config.toml
downsampling_factor = 4
encoder_norm_position = "pre"
encoder_activation = "quick_gelu"
loss = "mse"
decoder_widths = [32, 64, 96]
decoder_blocks_per_level = 2
codebook_size = 512
Rows from block 2 of the encoder, named by matrix and row number. Rows with one number belong to one neuron. Each number is 128 + 24 x the weight over its row's rms, rounded and kept within 0 to 255. All counts start at 0. Numbers have three digits each. After the name is the row's rms in percent of the matrix's.
# fc1: MLP up (encoder.blocks.2.mlp.fc1.weight, 1152x192), inputs 64-127
# fc2: MLP down (encoder.blocks.2.mlp.fc2.weight, 192x1152, transposed), outputs 64-127
fc1.323 097:105142105120126164162143119130136145137123109135109114157173109125130132146118101149101167113123086097115098130109126110123126129101143110123105054131120110149152149139129127130124101156096108
fc2.323 095:126092139170119150120109135140132129104168166140140116152097152089123133102138120126169102142134160124154102121166162123176125126168151134154139103116093185123124115111124107096124124098126128
fc1.324 099:128137114129135138139175120110155172133087123145137115163132102135137109200132139150103105133131108130158115088128160143185105146110122121134098136145106145107157142119162116141123094118105124
fc2.324 080:102137110085114138136151075108105100108120130115111129127120115133130081158117120118160099149128129111127101106038146140145155135147119123104152140133125161117147128135174144091169112097123111
fc1.325 085:078100105155151133120122124099133138144155123142118171135080106146122108149146127146136160122102156112145137113157135099092113123124162152088117112109177144152168113124128128162143114134163153
fc2.325 080:110164103088151115127150125118133179098132154113111164117131149129120134165086150095128151162075107132109122152095157129143149138122106140137125138137141134128129169152090112074125146120088118
fc1.326 119:124103100151140149185147104122148115178125108142092125160134110080124099156110154118109116094115122132139124094145127104147138130126126147114105117124110163149132181118174127076140109121173150
fc2.326 124:101123129152095107127107129147113140118146102094101111083116125120149107090143122135107091148128113155114104096085145135100187127129107140112123107151131129155129048144114129096151146094109161
fc1.327 143:118095127077132124102134123083105144109124144146160093167135092125129148128116119148090168146134113110142085145155158071125139138160158148131123087103127145142146115120158106123137147164058102
fc2.327 114:109143124119146148171122137097143117124155153122133119155103102120128122152137112120121112124172119142129121139126110119123141125077167130147125092136105116087131144137163136131124135136124158
fc1.328 124:113094131111125147100133149118094120118126148100146135159125133143143106109147094152130115149127141128164141140147175164157152108106141147159150112190143123129094094100140143135117163128089136
fc2.328 117:134097122135129110139132113156118090140120110127154131156134100141124118106107136126180111107177142112138149152136120150124065131073128135112144158119075154124138124115088081118137136117111123
fc1.329 105:136120123113102126083113107086148114120087159163119118123112094140086121133132151162146112109141105134133109107226143132133113155102120116106112155125135127107143130097154130177150089077139108
fc2.329 076:124129144158138109153164129141077118093152116106128135103130096131149049124139105131151083158091117119151163153108142083167124148066133166126157119151132136145108135154127122134094135118115158
fc1.330 118:111134105112119115139148117106158078162141157154116097172139127125121136203113119157084113100117104169089134145173147110124124133150150138136111093121126105108136168151148093119136124123140127
fc2.330 118:096126132141128131146101123114145153147147117131112156134120152097162138105115109138121106163144094137122140069063145130112145142122096147130155096105149146122130069181077159130174162115140171
fc1.331 098:126120153123163086147164118127146144091093150164133164128167120154107138156106136112156119115157122142142106078158154128124154135166168117144112091129132143140109106152128108137157153149151144
fc2.331 062:114180108143100142095130119149133127143106135125143161098138139115125129089090131110118167137144153102144156154143146126103131105118112107138129139156124094118130133142092148162114121141101144
fc1.332 111:070120136142152106127127134136111071158141128140147137135121115149123154161142111089115133154122116086121154111122139124120118129059131110142159139155119150120151103146151151120163104144105146
fc2.332 113:119132113100107112154174113130119202112155126125133134162131103103128110085163106179155122129112127109160180117140137140106100153157138162096149100129086120165145142111091094080130147120160088
fc1.333 077:122104142124135160071132152081114092105115106130122125108130101134141146163155107102130152109159133124168125104136164114101125149121185150119143121144134140155135124123170143093099107123089153
fc2.333 065:109155129105092142151112138129199137173133122109120111146117147113133145084134135165097096126127143165119152153133093122151120146135152110059128115123113139112132125125127115134137112141168125
fc1.334 099:098101138123154112151133100108126103133123121153111104130087108111145144120097142113112136119104109092127120112128119095128136115074157171120165071148109132139128139127153140096164099136130148
fc2.334 079:100148117159108124093136095181077191118135118093109123098143131147140099131118122121117094171130145084131176110116136124086130132096130120135137109146122136138139113142118145126118111114123132
fc1.335 083:094116139093094112082121121097109188124125129131125120124110120104138111159114103145138140104179099072126114124127112123099145151130126142111117106127079104139123121152152147098087114172121136
fc2.335 110:123179112119122169125161141155144110077107109114109137120147126152110110145173135182164170148142138158149051108088139118136117145136136152129123172147125095093107100099146127125126121098136110
fc1.336 115:139093109071146113124145146135119124155126153130139139153115114100141100145150114154118104125126143088163122106153147136117111129066098144150130141154119141115145170136166117108102117145130097
fc2.336 132:114134143140108118110135117125096160092111138109129150119139140097140086107159109163106156170136075098090131123134119126092168130164128102115128107093152155177130098137114137121129130186099137
fc1.337 135:125167095139139138128167098096106146120092157129121129158097119122102141151123109133145130142138201138129165158091138121144148127149135111095099151136086199122137166117147114152109110104170139
fc2.337 149:141122148106113137107119115128174085169121123127124087112137080151148132096123134110150092112100141157087108124124104129183109120135121150132161122117105103159152141114116108159147136152144168
fc1.338 095:137103142149162120127150148137124112144138122107137163167112156121112174146137120107101141154123099110136110130153151144099116133125120117144144138142155145069138150106218150139139142108122117
fc2.338 067:117121112122092134089138124098120165108132147131102158103157121111134129123116113119147087128186161121167186099069165138106127170133121114116148096133137133137135107156104152129143130093110127
fc1.339 089:088108132124129125103146102054136141103137116153108121149151125159109166078110150162155142144114111092108050098112124138104135114157153126125110122115156145158155130102103154111135102148091121
fc2.339 073:155113146126123118147152144140099147132138095137145113144134134131117104105104135174146056166136138143197146134102112159111078130134120130143142143115151137095145150152154081126163130098151099
fc1.340 076:108146116127174163061106117116131171140113115141112132106159088114112163139119141155126130143134103153131125119092177111133113121106146113109129147108136160178138102111141090165116111116161132
fc2.340 075:141162169120104096097108199094162127151156149148106113120127148145109177153117141168126117147113119100138128123055086100098144134083119115131152128119113106116135159135116134142132146129109127
fc1.341 121:150065144083141130117125132077139114140168168191129147160151141103147150127106097138130098157177110114132147102147124124155131123105124156135152116119104156134099095150137137077108160131113095
fc2.341 128:108104143116124099125178162134172106179128191091160082105136134142122108125131138072194185155119128118109128113157139111132131131145132123144132192143094079090118156135114150136117125110118136
fc1.342 110:122111146132133081120142125120140101089137163110133120115132107153124126144105155136166154123078125087160112151120140107164095145137075133128097159108092121154137141137184121151145079137063133
fc2.342 117:129167130149130092121133099132086109110137138103138098148113148176139101116128113127054142097114126154101162130118139121139120098108138076086156117108123129202115108156141159168135141146150172
fc1.343 085:117160156145104153129130134134136124114141130131144151107152082132112111133126195091106169147175146140077096106085171129128159149101117123152124080111155127120144123127199125086122112164078131
fc2.343 063:139129123141110123143176099118168171122113090129146126153127121131131106133116113075160094121098153116142094134182101126120166148109156127142111103148141130169144118126109098128125125125141132
fc1.344 085:129144137145139118130121126138129096147144150142118117115095118157126102143114119160116168138124114136138103135130151128161066112071147171104097120112090158132149154140182105122148099121126160
fc2.344 063:127147078118093116126160122107140174118147109158100128123110129148128091109171148126136157171147111126121113155108151111107168130164144137162125133140127133130123169111111099149140131108095114
fc1.345 088:119104106131128123112130109114118123153138177117096110139114108158135140151104110168142138108166085144125124143176160086110081141071101115099149198094116153124137085125115141128147078118120139
fc2.345 084:110119106140110137134184095073109078097138113107120124134124130151109128132146115149098107104129126128075102150055148111136145121132128122146100113127118104158133132128129092153131131143169107
fc1.346 092:144112130124148118105149132130132108123149126123141147149168166122150138154148096138101160107132097158123122142186128089140119147160111131135146127150188151118099143166135140144147137132089101
fc2.346 130:091149163133134145123072105122100140116146151120122127111100136140126100091094126106126103161144129128149138108049138117131118097095121066089136151095157138150164122104136125124115100161132131
fc1.347 093:089090150153157107129113136091151096137118134162126111136119123110131103132117105122130079115142151116116108133102137129101117095161154110143136133113083124128143179079188109140092146104128098
fc2.347 091:136141145078114127107147185113172156131133168129132141125125130109112081166109113114085148119103115127077110136117112113149110135115104121155143137123150122134097073122116107111115077118096124
fc1.348 118:102109117099134102103116123135118095125100186127136142212123128117116148139109116127122130163111142140159131133141175150153068128152140124137099123144085130135153143153108118138139119115120133
fc2.348 106:131124084129161113134106114131149121132062142115102136114147142129123133146123143123109199115111143134126123168140127128106119129120126108134099152137148145156115159147104112126101166111116107
fc1.349 100:126116140124159143135149130151137149137070081123128155128177117121117102146130131115109132138137154104111120103117158099171169115141122124147127129145124106104162194127143099126103101145116104
fc2.349 093:130131106146127162121181116138155180142108158129137160111108118102137137108161142122130103108134136106153071067117111136117122147121128110130117119112120129142110100116104154161127116087145113
fc1.350 100:133119091134102149124151120169093082171107167159096146137141118111120095149137154148132117110162143156128129147075146132147122105165110140147109112112122152109101160122112125102124159116156125
fc2.350 098:140121099112161144130056141129173095094116094133155126161101109115137148109113122127185145115118131149155144129141076116113082141130114091119108147125101120137155095148119124125132106142121109
fc1.351 116:110121160119153123109080148087134117184130133186115128146176109119153162123118123148095200154156144071107103102110123131086151139132148146108132092097096093122129136133128139127112121165138127
fc2.351 109:140116125158128119123160126146113144124141152105131102138094148189142136124114161114122157133133147136141107155120138118160099125136147150115100146111166115131149127144161121145121095085116124
fc1.352 127:120100151130114106072096151093142103101119162157173148173119155131129127097106129107118103109101155121122118144121121141096155128140148110107158166153076172086110116119130127092128182124149130
fc2.352 119:122135151125102136142153100081130162152144121113132121148119119134114131134147152117173080136118162141154095114160145106168097143122145129099127110154135114177141105130083117134125136134145111
fc1.353 109:132123142135131101165144119131143081173150150112152117140143130125133130147123089167109152113104140130101087134132128100144080133134127152079116136130120090135116178117180122143138127172130115
fc2.353 104:127183138132179127106118151072094141118105114140107132143150131152133078113108101100088111124120100123127175142138197141103146110141115119129131129098102129146114086123098142161122113124131134
fc1.354 078:087140134133109133122113101139143173113104120124110101126123120148147147099117092125147125144127121144153088119128188107142107150080141148140120139104099130134103122126105104133102133155117096
fc2.354 077:121116128098127129132132121150130107162140078130126098106103158124123171114105154114162125155114128124103132131090155121136143123144106109130145141103148115095147144133136108132129111122108129
fc1.355 089:114159130140108141116147114114138209130124155113098100128125165161125164102100130107165092109136129128158140152123139121112100120176109125131132155120082139179133085151157159168166116109114163
fc2.355 072:135136138154158113131130091138095037106165131098134140163135117148165106139123138150064128106098174141101117143113148142141135129076132098136148114092155132162156143120109129161132122145131144
fc1.356 109:134120115101138136093105135107124131120130110140126140191137122157143136100120143143147125150127131098146094137134145134123109136175128125133100155140124136118140104107148102120130129185096141
fc2.356 129:124117147148104108086156117195106216085138116095133117131096138085133107125090097089142142159146098150148120131115137120148065117161117131129124132121154124156135144141119123066146125135140134
fc1.357 099:137152129114116096122134113168118158110123155113119120149116147170140136159117130097118135171134142116125112147101125124182072114116083104112137190127138151145155182147149151163126085118130151
fc2.357 119:162141106079113148123134110109126097165122101145117149107130146155123127154125108119096146120124141166116148143164166120075119108162129121145095107081106149133120117134150110117132191120150113
fc1.358 079:100133161130131150090150107136101090114132179138115140130108148132166148087143125111099100108156140091098153119155151141136106114158111126143154156137113127133128130119135166100138130156156119
fc2.358 066:143108091128093119130184135144130177122126089129123129098127121134142132147138129131147140114144108117138106107113113113112189142060098102140160149130134104098111122107094150106118135143080137
fc1.359 104:157113116148133121092170143087143165131134140121156152168164142116141110117144125085119153142158117106129088111174134145146164122155112098091121166088091150136113179099173122118093102144110126
fc2.359 106:136093161143093172107155124137122118143153075143118143094127114088159118124136115114135127126152100129134145122101108111084125121096136090177149117126136160091117129076119120141111139122121139
fc1.360 079:159074111117154110108126148121097135141110154116093125147143105122144096138112174124139112132126132132136160076192119100135166117117087120143143111142134110090100140139114100114140156110140096
fc2.360 085:133115160166107104141133099153132198104127145158139129100093103135140132141155098155102194139075110142117139159114100125087120114132113132097122110136120110163128090102110114141132094144100132
fc1.361 105:104126110147156137096101146138126116141161161087110108126142131148122154196111135158130133122175122150126106145195127134155114115121153128148101160100122094161108148121116086154111126145179130
fc2.361 103:138130157085099117102118065137153093153064106133146100121141115113122086097141118136159114124104101122098151116091154119130147125110119114151149113131148149113140140114106156105098109124098134
fc1.362 112:138087118121137111104149087106117132127132153123129135161161154128139093144119139113158102137153107131139111153166109115129139120105149143131099109106129115137143135152158142166147116138191140
fc2.362 114:129149146149148144110149133155088140117138067124136149135147138114113123163149102124107194109165101118163123118114136163114106112099106091139147122126112111108113102113078111150105162110105118
fc1.363 091:108116144108106139141103108111149139156123132095140086138110103116088135077157144099155108147146156103139128160023152122089113136153102147117158195119159102142119086124152140133138140097171136
fc2.363 079:126124146203145128060141152178153091153157131111131143124150138138109120134168135092142157112145120125129136106163136131098141153116113104118110148113114152123150151148145103138149134129105116
fc1.364 103:142122146137129123064108100061134123098127201142159107133180078148110140118135100132136173120103134109149100122102139148123093098098111145108110131120105112152149155094125136138124150182131133
fc2.364 072:133128125113083103105112153136136126117110132114124142157101120126146175108134113148120135095128111130158126146107126149163105136104135091152130143094136169130129145117094176122096100137143136
fc1.365 130:121105113118092083130108107118141136152098136161121150146104101136145139172155156112140177147152121119100085140186131133132148151114127116120118138096130154123145118107177114121089141133160122
fc2.365 142:128133079155146135168155108146135116103131137131134135151119154124145119128108130131113202116125112087151111141093117102138084126127134138175115122127134120128132142149096098157116147150116119
fc1.366 099:128138127150129151137176095079161127123102135122132087139151088144133140136139100151146165195141144124121121170123160103159144145166113164104103098133128158161163199090153112169123101139132131
fc2.366 067:153083157110120147079099136113112183143166106106120106160105101141124128154113136080125134166137132144147110110087129128146111119188137079122122123126103119117143116110126094135111121156127117
fc1.367 133:147122123101134137135158093165083129150123155165109123099114167130141108165143128143083155136134125097097116143108119142169111128131124147095139142134153190099111114156179117180181122165142133
fc2.367 120:140166145059121110148129095113114104118156123108118097150144143156111079155127121143127189168159161112154135121122133115162109127175089106130122144101130114149144140135119133141120128104154118
fc1.368 099:111128135100132117118136101090147110095108178120159127188153086175116137132154134135101157142096111100135132152157192109122114106108130136134113119138136137187138171095169107142142141132179126
fc2.368 072:114126133084146145098142135139129090130125131115133102124152119143117113166128152127119090118170098092121111081137157118150146145160105111133147147147121094139118149150167124120120088131111137
fc1.369 107:167108137072121156106139114120110140099092132115149128199133125114146139143093126113133126140154085075143068095100177167169118121103106114103149146144066147126127136140150143056133175084106120
fc2.369 131:142099128121114120098161167071106122165111144121134139142130155120135153122145134163203080151112104095164100143146134149152110137174160153117124127134121122113135154155156087110143150117129123
fc1.370 129:099133135106160112114105113125115122111097149132144112185126093190142121169098114149119138132100152126153124120117204127167043133106098127112111121158120121162131171085148121166136113117134117
fc2.370 132:119124151098121096115132121117164115136149128136144131079135133131135136132169141130119103111137075129087150058144129121080216163126117145120138136126100118150109085126135148110132148131132152
fc1.371 082:140097145138127109093097105083172173165118117092142148131113140169125095148135145176115160130125169110173157103161146138117085142128073115108131138157148125158138124106104094126104095152167103
fc2.371 094:105135105122122124131142161113115144092153166165130161105148154156112122094166134113106127120085109134086123146129105117082191132137133170121108102089131169090107136164119099148133177130101120
fc1.372 100:128117146109151138180183139108113193131123098114115152153119129111138097158139093150097140100149150113134121139105102132111108116148118131150097178120053095092149160122129114140136154133120104
fc2.372 098:156104096131157107099077140124143114139112139110110122118112143098124142122157109148157066147135117135111128086154116110104132119118085160148107122124168111155099099130137122144160114147145147
fc1.373 097:130148114163105124099119119101123224111153151140140136123121162131140153162130148109095127133108093123101145180077132130144141139161141098081099131101084147142156169128166133125113121132131133
fc2.373 093:134139165136137124152130111165054064110138158135133112155140113139160060107085126108068104113104129147076125130118120153145109073095139112121150150122112150140128131150104134133132129166148120
fc1.374 099:133061119127126150106120158110124176133134143118106110130113165081143139159135128115146115110171152128148066080144160142191126137113152116129137133118104160128127152149165128102135116115110122
fc2.374 084:117165133128137110075151148124134137142111152131126132135116103119156096135130136167139145127113105122135199103125107128092160126112127136152154127122141113151120091152150139147123131111144114
fc1.375 090:125139101155114115146180110124116093136180156133121114152134101114114106130123118155142142120154121117125106136183115103140106156149139154137103141111140093157115181108150103122104147133092144
fc2.375 094:144118165139133148107113105170133123100135128113133103149111101099144134166139136092124105149100165135126087130026120142158108135083152117108146168143137126131134103106163099111115138146127128
fc1.376 095:130154086079113132134118110050132114119176103139092131153142152140128128125149189100151183116123101139139159144101139124140158118107108140120138098115130138126140153137192122140112123129132127
fc2.376 088:130130186138117100096133158182139116082084117139122177158128101134131110110127131176160095131153111115137113108162100132105125136080137139126143175135091131116116106127081123098128123143136123
fc1.377 106:131134124134126153122087140134151165133127116136125160137104144090107153147111128109168152142151118161156124116170135084146145136124144122151116090119168124104123131103113125134119073152113171
fc2.377 107:135128138137151159141127095134143116123139128129129155104146161130130096125107130118048135106104148115060136131114096144091127128140106120148123169144109106137114131181181109138116182107113122
fc1.378 134:127124152074106099082111178136111145150140130118121098153131126110138101147140108133126054177178135128120130092140148177104088117110117145128103126126089105134143125160110117093121102163086152
fc2.378 176:113146115102150110138155142073126158117136130116131166173139150131093162157160151124154188141135139112113119144177142135138111143187111125106141129128127080123119088133130140117134104103091149
fc1.379 113:135152114104141127105128125108124132113116149125143147154143099119123132131100128153141106130111131112100139118184143107122101117143153117127116093129119151120142171106147114103137126141139108
fc2.379 117:140150150108110136163115126171180124208125097127140166121153132124142119085115137126106137106134148154158139132197089159092126143110120098158131171142118106154107116114133131122100154099112131
fc1.380 067:145089143088126125085150141097113122109133141105132150159140157138149115182147158161110131154177145090121098115124156143125145112127129111119123112158114144120104102122144127116134136138093119
fc2.380 049:129143139106123106095165130142138136149135104086154125157141085132117120172140147144159137147128121094151144139128161060109123113136153148136134130142156086107131161135124145096143104120120141
fc1.381 082:122115142086165135145176138135117100194183124120103101122129103109121125165088144099105158104151158130142092092137135165101087139105171148112151132139084114095155142160149120099156126097130100
fc2.381 096:139113117157124126136101168125139080122092151154103112084140128106149144115102124122125122118141107097128157113164128131128153151151129149129129094136114122147130115142113101138151135137090136
fc1.382 093:120108152117108125125167140088102123146108130127146134143141123127120124170094141131137110128181076155127162116104097138122151106106129125096164136155126153134123128076166133118096115139132167
fc2.382 087:119094090129123139129093113148160107080126098133090167152145107140128134116145120129147073134146145146144109182188137114159084149118145108122112150132099123115166121114084121119144103150128113
fc1.383 097:136162100128113107076154115097127099094165155163119179168154143140097133169152162134107154147100118159146159158161130134150157129123118144113147097162134120106136113138174121102114149118077088
fc2.383 077:139150131088122140160157119110152137106099140141124111137106130102135117123130125139197105126145097127146151130125141089117207164139141136122131109120172110111155141134096140143109124128124142
fc1.384 079:103136128100142130134136100121152159069123089110137112110132156107101088127160107114095095105177104129102130094167150132147108111114143152148100156136121113152113100135171097145114095114082156
fc2.384 064:115099090121114118124178167129149129126148146154124146099139115124140135131124108147177165174099145126152126108093134142154169109143096177156131118106139155118144142118132161147139090121094107
fc1.385 095:136127140111109145138132087103142104051105161111145137151159107133135132144118158139105113105112111114146123138164121096141135150134113146146122117116115114153146138117130152097079106142067112
fc2.385 123:130156122150136151124160089079087132104095090112145100090114140153129145090178109105146095112175122137178108156145129143106130115133152123107140146120109097148141146131112122170126129103131107
fc1.386 116:092124143118121152115127143122123067155127201125149120180164130137107146145166085153118124122169141114122186097181170085111149138111135150092136111146111131110134138100145112112161127124143113
fc2.386 111:150116126185079127176170150120135143147181117105113121082090116145096133137101084125112129104116166163133148128127129120113135133095145125101137111115137129146129125161129137122122091120114134
fc1.387 087:114156125117125123131123143087134083183077101117131136122156167123104141114142113108097134103123104095095135106071141099073140142065144121109115127092128107159121135120150136104166154137130149
fc2.387 074:117124091134106088091156164186150093128178148105142117134132155105104113112120154112160145141129167148140093143190150143117099135138147082125161147132114169116153086105126101127115119137119121
fc1.388 118:115120142142094144123129100141109173111166158115112143137148116112106134122130144115144126090160126118122151144085137119136170134136153136072109157156091186172116116122149152123136123143125110
fc2.388 135:125148101144144129123118119095170098179114097159114129120114106127106146103113141099130140125137133138080155157162138156135101139125110152169121143098123123130152131127141123127134119127141128
fc1.389 093:141136097114123112127128113112107158100120151160113089090107132100121156140113143155146149135165168114120155111115174132155176106116169107112098134085095130135107134131123096121139123130088170
fc2.389 108:143119118074081101108113205091146144145155139140135157115141106130151121143139150120132091129115177146132152142153083132083111132151140116119127117151154129080125114124140162124110114112163137
fc1.390 132:166108168097089161122159114140129124076130153133178139148146139129129112155157122111089133123149153096135107095124151128155144104140122105076124107120094126073159108125101150054107135084095093
fc2.390 130:136085152129142130192148121151121091168159125101107144099127138131134153074117132125199101156105136116136113118109138139074110156088132115120110074158127157111129124136180106128162150118132135
fc1.391 117:139091102139137089126136109117117113140137146140103174124144127112158124136153108164116158161152157132150120146152163122149145124140131129104126118127127161168132134156144099155139142146175108
fc2.391 155:136135118168140145121126158119097199105155113098100133105161131136149144141163119128127159141113112114136145139106122129093140125124129103144121101160121129095153136076129132148123100131140107
fc1.392 107:122075131144094157108097168143126111112134128117137154162105165099102166116158086104144144143139158130118141107163125149092124104105157112116137106161142134126143117109121112125139118115155137
fc2.392 092:093123121068133125166143106123096212145134140131116103133108151124097106137124135058126107138146125131109082115109130141138066117157132121089129121116117113111142112156137123119138133156124121
fc1.393 086:126099120134105137109117142111121102150111124149127121132135136118113174123115161104146164145152182136124125107125132112105140106137150112098143099120154144146171143131193116146146092153124153
fc2.393 070:103121156095118136113123116159097097154125132124155084159151119145131086137077136168155063142110084106109091142124102157105122121093115129120130146117107096169093126134077112126102169163146123
fc1.394 099:117073117160135149104115101131135088101112126128119125140146101154114123166087138113111084142173159136071126108120173114163165151135123113140129118129160157115126118082180113145133151119179121
fc2.394 086:127110108095102122138128144155169194150061157143135121130107167104148107110141136078178150113104127119116134110134122124109110132123141152102122142127092180114128140144121126117113140157110145
fc1.395 078:089158117150125127093084131144151129151090143153113118145121107148130118149145099115104161132106089092134104122052114120142090159091149144136133104111122115161133139132133129095143099143112143
fc2.395 076:092102057137088108147141168105138105124163112116126103132158112113134113099106120094115142134093163143103113148123148145138149147170166102098115171121133128133126137150122119102140120109141133
fc1.396 088:132125087098124128116115111112121089141130148178100100144136099104151113111154139112118098129161140085094173135130075130054199119110120108143134140119125117083116116108113113114147177114176092
fc2.396 079:126120111129061105157148142127168121102154104092145145114090139107108113136137107115138124116167171130167111131113116131144095121198116104096106130136155090144135085126073138156120113126123110
fc1.397 090:153115129155128148167118120137147132075178124156132177160098105114143097138115147145110149138142142096145113124170148110114152102108120114141131092143157124109145128110151156084102140147112123
fc2.397 073:137167159116150153039148156146123143130104089137146084135133118146121134091167145117161079133168142077165165127131098118129131139156105154122150141145126143189116121128111117117127153151130136
fc1.398 103:135140128134116150149125103101124140119101166142120128133085129124129142128124123160094144136162120110111131135122213139186144133186112104108114111109109155137138148086098105110130108170099113
fc2.398 112:119083143105127147115108124143132088138147139104142111109095133126133145104147134111139092113117096139095151150134090083103143159098107132159139187151102124121095114161123170107134186096122135
fc1.399 114:118130091097156115146117136145094154088145114145132135164106097136134147145135115139118151124152133118121097145135170096167142117158123118128130157151169124137130176124122110146135087157087135
fc2.399 119:136141125151129127122156089156108170117152115126139093122147129148103160162152147103139197108118141095165126163158132149147117140103141128132101145113105098127150119122127124134101146153142071
fc1.400 087:124103140115105092154120158114141132185095140149113133109152142104090127135123151103067157128115147155102123149111145142116084138139128153151112166117103157129104110169127142119157118132170113
fc2.400 100:088140132111119135133157138092118143089133157119121149152130157132124115191158135143146155149110101125135097149137151134112156134107093116134134095142174129111110158102048157114122138143100113
fc1.401 086:102084097124121149088147142118116061150077130110147104155120130139102109125138129150139122101128128116142141109107122082089137117111105128114092110121101175114144163102122156091141101147168118
fc2.401 088:109143096154093125118082139180142151136140108088089123135100148132110098119138159119149130139135133162106143110129142156096137115139137093134098120128150092125104182143148110111126152100124175
fc1.402 109:128141143085115098133137137137091176106111131146124139133150091148117134214124078131081138152148130112152115142076136114198114099156112131122125153111115136113147140145174144123129105159109132
fc2.402 121:140144106121128138113144111105142083173105098166137128145114132143127154165152137107167162117102124135140154146195159116056120142139132120132102161129116135097132150101165106095124155094111105
fc1.403 105:101121105100144120047109065103115081107113188154128103157161121117105143132129144112127159123135153096149063122082163113146126118104117127118145148125042137138148116134180154137160157168150123
fc2.403 095:133140156119179145099148140112144139145143145137133126143129119082117127131162129090152100135151116128136153083161128117108126138166135161095141133136124064096139110113129144130126094100118143
fc1.404 097:083127111112122125072099132134130124098121146121155145185146128135118145103116123147127138141104138093123101135119165118135086154120124124115105121089098137144148085139132107146123112097137133
fc2.404 075:126126124147128129156101130123155134128078157136113117102113113137132176155140149110096188130115149138155130135189120132107100105145129115145085174139155156137121149128098118116115151108136114
fc1.405 127:121138129142128085086134098058125118095116186168147101159139116137120128224155156152113129127100132127141118111093154093139160121076119120123133167116091120151144156120156112144104132130093148
fc2.405 123:126109094121117132171151172153129084148137141126137108143139137111136155154143100102097141126128125128130117170167148134155135124132114159132113162110112113075140138129138163118071151121105090
fc1.406 088:104116126156125166108157129137119120199098139143136094116134131158118102152131128144090159120138121102136113111064121126120098119127167131149085152098112098166137169138156125137118146136128131
fc2.406 077:139127079128143123104134126152154061086121103113108117129130116117140123115119137135163168140141163135128129151167153121134146121153132084110143127123151161115162148120131113092143137100122127
fc1.407 100:103080141133104122146173141114119111082138127122145142153154112136115090112134098135121128108159111146128100129153132121127148121094139132139117108134109093102107154113166111096106138095087172
fc2.407 131:114107104120130138133091133129148088154116126111147126157133147129112159132106145122146130166116145149092149136211105149145118136115121098114124152142126118112126163096120104113111153125112142
fc1.408 118:096098115121144125116126149118130093160107145160140112148165091128117143184117134121099154126122141139144102058118199105140110132062142151161099130127134138146150133116166096125125123185151130
fc2.408 116:114161127155107129151136077102097125121125093081148175137146103131114060111138110108120116140097124160133123123030162122129153130101120115103154117114120125124145155150138133106162113134109168
fc1.409 089:129098119115126100100166121165146109151083117150104112131101101135114135161128150113112096149102143129083142144152147131157128126134143151137119167153137151117137162142134090165141075147147148
fc2.409 083:126148123117070114163132133118108146156173085090126171135148101136149093120135138145168101172128141126102117126061144132113135117160133081113146125128133102152117091126104137128162109109134142
fc1.410 107:086116133172149142085144077091127094117158163207128104111112097128102126146154160134118180155140161129110098131071200145136164107114115117097124116145137147150131127121155124146130135144168112
fc2.410 091:127147142166149101100128118140079189149130125110116137140151111163120157162163111135122116160181055088127159156138100105117135139132101147151113151115152084179102139120147141152123064139113118
fc1.411 107:134138142075138145138130143103144120149130182156128134145094147112130151141102122138141120100168157083128152107141141112134124123038129145149118094100174124121131091189140118122140142156142121
fc2.411 112:131126103118138106100148128086132144131150111124149079146102139152126132154158123138114202131108175100172104148121131157150119131124137136134091120115122116041149100151104145106105115139118123
fc1.412 112:144099151148093103120147104094159109112172137116144130135123117134137113118112140098130123077163140126097169164163121123117113125168159096124130112104100172171129166122173125086106103115134142
fc2.412 123:145136107092103134095114106167152133151087113137112160142125157113132138141089132137122138148128139140089098168143152124147099131124122090155082133128106125063148124127114079154119161131144096
fc1.413 096:114115104123153134119175109116156098157092135129092120135114150136121141155128102179159116105121124094119088087149163111125161122105132133126087177104143102166155137102139094106119125159093141
fc2.413 067:123074132117077126113107163143119094131121139164155170105124135107138141123121118096163187125160145139123133151112113140115111137131104124129131127145152129089116079155128145135136180142136155
fc1.414 109:131060144106119129128153128122104129159150133170104127159132146130105136158132158136120116120135148121136143099099139124163149110173146114117114135180136181109120154153173123134150084131183133
fc2.414 105:113145124115117111160152148059174114144114106103129139113108132109114069117140132155160179143139110120101134106153131117098139148123107145127126119112174133142128125132130159146143102119107114
fc1.415 108:106148124134104124147140107158146153092158163136108164172147106104158149124134084138128122115145126116169130145182153110178126120127152109150126127125073108135113140140161141125110139107134140
fc2.415 125:139119136122105113099152135122147091152147147114122082114120134141129074126119076127122209142111111112124175092133136103156124128122108142178101134122145178133101086119152118142141144104111141
fc1.416 080:111148121081158105094134102087115176093087113111127097138084132114094115127142135112100149151107155121123117133120120107186058120151113111146133162135118114152118101158167162134119126150135159
fc2.416 087:132112147167117105134179158161128089129147138116137101094157139153141138088130114143133108122120087159141171114144102146067194136093118128125124136112118103165141204099111125112119077140087116
fc1.417 115:116118144123127112076087142123127153144116138103125125177128103117136134139112134121123151103193122108087133125143139140131076146108110137103143112154078118143131121096175132121143111107133109
fc2.417 092:135141130087131129241140161099146113148143143150125122123137108150119133102127123106161096175115138153177107113142136112121118123130150109090148113132127089085140121149116128105113078124116157
fc1.418 091:106138115158161165125107091091139221111119140160131104132166118137131104119111140121124158132131148115153161132178098133150094145145107123118126124132135162177115151122143123156095145096152111
fc2.418 073:109084123183113122115177110171097126075163119119107147118136116149117130081122096128161091153110102147160128134096134113081203113154109104140104131117156109128144128132144128108142154153122124
fc1.419 108:125133118113094081159134130140122171140165133168096099155167118116141135143161142137122142127158102143107071155122130116128122120115159134106111125123110155132106164130110131146133128126115179
fc2.419 112:160152087133105144120125142080171112127154121129119141149125152127100106130156122128116146123141152154112108109172129146091124142164109114140101126117118119103123134143118120108123165092111161